config.yaml
dataset: "tunes sung on syllables by a formant synthesiser"
n_mels: 64
activation: "silu"
lr: 0.016
steps: 10500
Rows from block 7 of a small audio frame classifier, named by matrix and row number. Rows with one number belong to one channel. Each number is 128 + 32 x the weight over its row's rms, rounded and kept within 0 to 255. All counts start at 0. Numbers have three digits each.
Before each channel's rows are labels from the 100 clips, of 14848, where the channel reaches its highest value: "peak on" is the class under the peak; "loudest band" is the band of the loudest frequency at the time of the peak. Only what is clearly more common there than usual is listed. The data: tunes sung on syllables by a formant synthesiser.
# convs1: first pointwise conv (model.blocks.7.convs.1.weight, 288x288x1), inputs 0-95
# convs3: second pointwise conv (model.blocks.7.convs.3.weight, 288x288x1, transposed), outputs 0-95

peak on: /æ/
loudest band: 500 to 1000 Hz
convs1.240:157129114205060124145132113123130123099077148146097117129131059141140188127134160157099102096134140140149115045127142106091168130159142135155138157138120127119110083105120181148088196175098066157126125111097176183144102144158154089117142089116087153105127102128169120139128151132137112190
convs3.240:121117142191113110201092198160149158100080115115165162192163179143073127228147070163130116189140158131112094129152102123126113133148060124115141115118124106130114150090143091136110165147142127150125140148129145184137085187147152135106103121150124090134126179067157076131170073126085112076

peak on: /o/; /l/
loudest band: 250 to 500 Hz
convs1.18:068147113124188196143109115143167130096140119204183105120118107124159119099108145154148110203063125085117140153151128075121112107115170122097134121098112081184148088084092075120132152148140104087154086072132107115117133068103141121140157139170168111121106122141122245163115106158135092112
convs3.18:102141119176136130113170175022090094124155140092153136074143153150104079214071085125140126103119120149091124151121106123104077167162101140142128126135115150131079148118120170088122174104124148161081151091158133105095101154085122146139085106132123147105111074152114177176131148162137136118

peak on: /æ/
loudest band: 500 to 1000 Hz
convs1.124:125046140094140117192112157066147154157109101134112135153101115098141125158096168139142156085177106131185167119119125101141145087169112118200128104156180139086130117157145134121135129203183149067151143127133109137140131076122132195117115123130131150152163205157163172093103120116069154132
convs3.124:098147145162131135076168133162154097072137121083175126181179102108138182124109171113042152100170130177128120138155096154145128148168133135145137124118212125105160136063142133120149075161077131088132124092093122214126136143126206100119138154202134146139167096145111137156149126094204120164

peak on: /ɑ/
loudest band: 500 to 1000 Hz
convs1.273:131167066083136083182141126153124100085136133062191134093156149142086127164098174160131093144199182133159159087147122114147114135151174172122118177176170150146131084162139134076063074170175120158081117133076125149083129164102082110132131154104136086110180106116119144163146146131144078121
convs3.273:122083124015135159069065108144098093179112136143107129118187141090189114129159181107137134119081144138115131130212155098076190128083042182128130113116175090142141131101097143096143098147086130123186117117092156093124153103178081086135135174125148127113121118094118154115077140123172110087

peak on: /ɑ/
loudest band: 500 to 1000 Hz
convs1.77:072075160089127135095107115111133130090157093162093130172137193119180098168085159108076096091146153164099174140120139090160105119095194090136150117122124181133070116124107135126129108128144135131113076133103113144111116111124046123114157102162146121098174064134170111103138113155131094174
convs3.77:146096104168112144104136074078189166108172119071088164132114099091118176113188131125136163204149075126178090115087078083105075105132131112133090121124161128148183139142072144099106165169081136089109099188099124114065159122125096112111106113124123106165080167175123153104140142133152127155

peak on: /o/
loudest band: 250 to 500 Hz
convs1.41:092105145136107121136115099081149121097144083118121077213129064100114162172125107149089120089097081115116139100116118106065140125122137120117170105101128113107049118154138142133089109131116051088137092146144077255151126109122116127171182151120150130061131097116158125162079128145111075156
convs3.41:205120128154114131115135153140062161115138122242099089146093163106130061083167149105161077098168184146177113147168090146132137134113124122177131119145197180115123056144090099099144187111104130139082119149086151174091159159135129165104189099154155140150136067100131120089133177152186127096

peak on: /æ/
loudest band: 500 to 1000 Hz
convs1.270:085143166183109055110130107068114143148159120117111159132150205145128129124145090129193140120122136132095085147150088101122074102125064126113090097165155194115135110093096090145149183128034140131112129125091110163144134100106095152133114126097158124139127132110112158137132117075182109157
convs3.270:084173159160140138133142099125116091174140122131154112103137121111200139110182111201140213086140106133151144142059157172086150099153176133155138118133071112169094133139124190108123123108117133132156177104135135149127128126153128114100162100115104129116131203141120107159115125129147137097

peak on: silence; /æ/
loudest band: 500 to 1000 Hz
convs1.91:147186156085159082049123124127137137139147092109119109159065127154151077182140178133153089144139119117237141136143115174147127106166086158130088119160113195208053111096064155139121133164120080134118118126132147097166117098126151121162103138163156159149144124127150186136124157156070083131
convs3.91:129097109157114108134089160057020164169152103119069168109086140094153062109067124102148061105134142096066125161105111132128145134091135120162145133127135087109114127114082112156097159122111111102141112095122125102103115127105030146165123183124103099127059115142135176137084119131194156118

peak on: /æ/
loudest band: 500 to 1000 Hz
convs1.63:112139161158173149110173148069183142118189140097095172134098121146158096128112137095171043152148118155145144150109122133066130065146084141170114119090199108101079120210164116133140104124162143131097125161083085145107120171140112147145114183136140125129154132175067142122149161115069180102
convs3.63:140135125135120127091093162132119001121108123103138127087138167093150204161150102176099173101170145096158117106094176135096068188091103158172145128088151144115096090084139136118097146102096113090156133162126140178122092126117111152146130097088071139124124101219132159131118150133142142130

peak on: /o/
loudest band: 250 to 500 Hz
convs1.61:091131134146125091137005101095134158123190133099141138124126141120139134084131092158087058146149122157114141130096120113120119097098105160140104152140090096116175114134066125087137142106124109139109145115134083152090144120080135125159112145082098095152139168176102255135096137140117155129
convs3.61:145099115133125132173237125074156103116183108113115052051142192164136133152106136193109120170103075114132099153141066097095096122140112138065142136124100143165110069176121124141041147133147137124149107134130090067130046097130120067162121144155158103147125111095119148087135140156171106139

peak on: /i/
loudest band: 250 to 500 Hz
convs1.164:139028178160099122118120130170136159140066159137100138134141134121107146168126141143170152124125160155138181138147134115136109160107131105108142140216129123154137108073123135084164136161076123121127121073164156120170134099115115114134080074123151106107115132115117130135174122156178167071
convs3.164:117140137129128035152184141122127108083098124154071222060128105117086142118138093149161083087095221168112121112135158094081123115079113127110115116115133138123111134161152179138150100152109145111141122010102087068112092116129143163146127070124143126107169085157126165103161144152125120159

peak on: silence
loudest band: 500 to 1000 Hz
convs1.21:128138138161145095138157125202067111115113148107082141102103175100144146127108114088142140137128117108107139147210127091095161137182107191133170127129115128146140141111165146147103080077138199164073110153123065112107129125099113125142139135145155152214138097121152128128081113136128095156
convs3.21:160151166142141082105131141139062190156134137132095167148162094112128182062063135112133179120133162080148141157111130185090170152127173133129117124119132118109159156160141144132143094065119156154115180173112131172161127120085157123043151092148113125062092168157135169115111143123098143114

peak on: /ɑ/
loudest band: 500 to 1000 Hz
convs1.24:191138064074137126130123114158102121151144136140119081101162144135196166152109153138166111145106134177122204108122102109129048137177166193079089095097148110119109086096116138101099110170178101122186157126132111166138132124088129056156154093094129157079066135044143148104113140128122124142
convs3.24:086128133135140103118103171059143191109089136120145109138123123148162205102134118132069118215122121134154148118140152137073130127111152107092098110138131125122195099169115114142073176091145100135116119162119097022098098138092079124135107120097120149098126157126123103103128116122117090088

peak on: /o/
loudest band: 250 to 500 Hz
convs1.244:123091111174114140108160110146085144103147108142177133131133089143101093223105085100170109091121116111119156135026102115146139136157103052135091124130132077106114100155106066134093157129178079126124073137165122204191161126137110144129149097123144098042136138121136088158110120113132085115
convs3.244:086231118111138101168055140116093178159069135095143086140119142113127132140157154094097133141133187094159095104143093101153087127115100099129125117126098172135106152147129140148107156148134136102131117107162153072170117104146125135091134102108139124144116124138116115116122067150112107200

peak on: /u/
loudest band: 250 to 500 Hz
convs1.142:126167081140136121115126225135096119116115088133138140190117123155145139089108137121175150096089125154118140158114099115116134073066133161158105175091134127096154154097109123085135093106157148104146059113094096169183126145035142125123152117133137109148139151123101170117123094091103086150
convs3.142:090069122137148150075157083109083134117150161166176059150144123149131150072170151127161098158113161168102140136173177127073171107162117168144193142174092051149129099188153131059186151130158121174117123102097124179108123036170093117074154087106197188166144127104147135096137149164119072144

peak on: /o/; /u/
loudest band: 250 to 500 Hz
convs1.143:142126189142142126117109202135139146134155102096120135125113119191186138035149076138103119108161108066128171107143098127139131111117122183173121126088164168127103070106117070181139100124156208156152130142129158173151128153112098096097160102112115103146075157123125167158113130119144189094
convs3.143:144085120139100159074120130132085166109148135099152115141110117144079115112070102119099149092146096134133128090174136151161166193149141156099172138138148187122097182118143150133164135122114153129096112156092196120203124111118126113196086113141091092104107126129124144159140153139095100157

peak on: /o/
loudest band: 250 to 500 Hz
convs1.48:146099115128163131166128119149129128149147095128114134096094130123089126095120138084101172164129111130105115119142086116124158138075131124167079132091102135146154162133104129142115147149088100127084120156185131112135176148095124165149178127131138145109153102123147163092126130106109101118
convs3.48:230091134088108142090102157126128089103051132144103097070124079068114152143142144078072186049163117132150106133171159150146146098155137186090187128127166159175147100143128183126114119127159133122146105088167176159113109123134127189155156198203124178092100089036138189097142123111106148109

peak on: /æ/
loudest band: 500 to 1000 Hz
convs1.129:151166143057133123101130154126176175122113129094108136094130214188102076136152153129089086092078185124111142121139104078154173154129124131135148121176124121035198140124115128114107120120146165084122117164157107162145200249110059083113136135177175126119145162147165124160159160114076131098
convs3.129:085086136128118151146132173148152125132084126147070167076114155145076032109181121072131133136173157150142106151104143133200087101186138156060113122123113144062160103109105179145039171086102130108131142173102089164097116088184056146116123147107106145142136081157115109151129119079190127149

peak on: /u/
loudest band: 250 to 500 Hz
convs1.259:129119125117128188091129150104111171150137072202159103142098054150130130134082133149155149124093167110098144155079147116085138175095166126184145194129143244162062152124123116070183141135152137144133121189116099218137131157133129179108173149119093176136062149118129167110124147087139096087
convs3.259:104127083136132146101122203111255155143138126112045137142107133108131188108153154144094097154128089141145125094157161121132137152144114112075092109098100135168135171113096108115158078084118090133087110097141079136085139094108093050108124124204100112113185076154104116173144127101061083117

peak on: /i/
loudest band: 250 to 500 Hz
convs1.122:126158120129166057145133127108116152124125064158160128095079096158106113146150055137110103128096089120137119144129113107149129120133118130116061111101127099171238185114147123122158129139085135098128089173179090085154141083115200174112105155193131116130091077165137186154090114163129129118
convs3.122:109150143069128124102145072126157146114069129142109106122151160085119116085137073061117168090147160151146139158007075140147109168084132142137142127108130098150211137159139165168123118146089152132104161112168134127137143143184150131070105152175075103145111127130148066162081164116119110142

peak on: /ɑ/
loudest band: 500 to 1000 Hz
convs1.265:108106100113134101178142133126164064152117131149105115109098141120104113146137109109114154163120169143090035143145126153113120181137173117209135162138084091171073130108085113159071093083140186129058134133129162173192105130142178118159174175141091126050163103139121148176156129173123176081
convs3.265:191105163151119106177109176154153160129154118114090197091127101159136166117134119136158121183196148113147099150122068134090153187080087128121147106132095076123164101158141102155106153098138148142124125138117171039175150195167195163127148166159065115137147138136118085107164138137141144105

peak on: /o/; /u/
loudest band: 250 to 500 Hz
convs1.109:130166116128169159126130197105097107113122057070138099122117068125135145145147125103146138114099125156111122123018130114179122143144129143122058141120136231089032121154134098132147114104143141131159118109093103109128141138102128151146138126107146104143117162092074119114132138116103099132
convs3.109:152047177082157106131107181049172086145097135110142145102137172151124114119186150072200105183118146121155102105113143131157118117135141115159097111143137177173126143132087110103174166122109116107142130102061132154125120163117145180126083134122112142132135115142126132147165163128191163169

peak on: /æ/
loudest band: 500 to 1000 Hz
convs1.14:150161115123078179113150087156164114121142132130114122124192150113160141166139118084255044255133153121158092154113135098117126135123172137202111096087134156189133172127127157106148130013158109103164153168137128145124119069149098111165129136161138139177122154215093149141117153129147170154
convs3.14:094125158138130190098153173150084178138132115166100048156087058148129052112182101238110102167145143135117131144130108146108130131121151132093148133135153101116087101114152179144131147113089130087100118144112116034115145048138147135127098095134096105125152157124142070116101130093089146142

peak on: /æ/
loudest band: 500 to 1000 Hz
convs1.220:071138130174124111194071121140130113125079156115119178182140147123166169123121158116153135255129168134120176129128115140138157104059167174180150086124094171129136164074157114131114170050133140157132173113178089112145154134104192113075135144149159144102120118102109154125115104142172159104
convs3.220:130093103203144163100159211118141135166092131118121132158128098122235111123094124116096145022125109096134138135096169104204153122143144132074117139141138177153129137127111097116135162121132146168141130147126195072075147079131156178183209129221119140162123039178134189201174129118171172115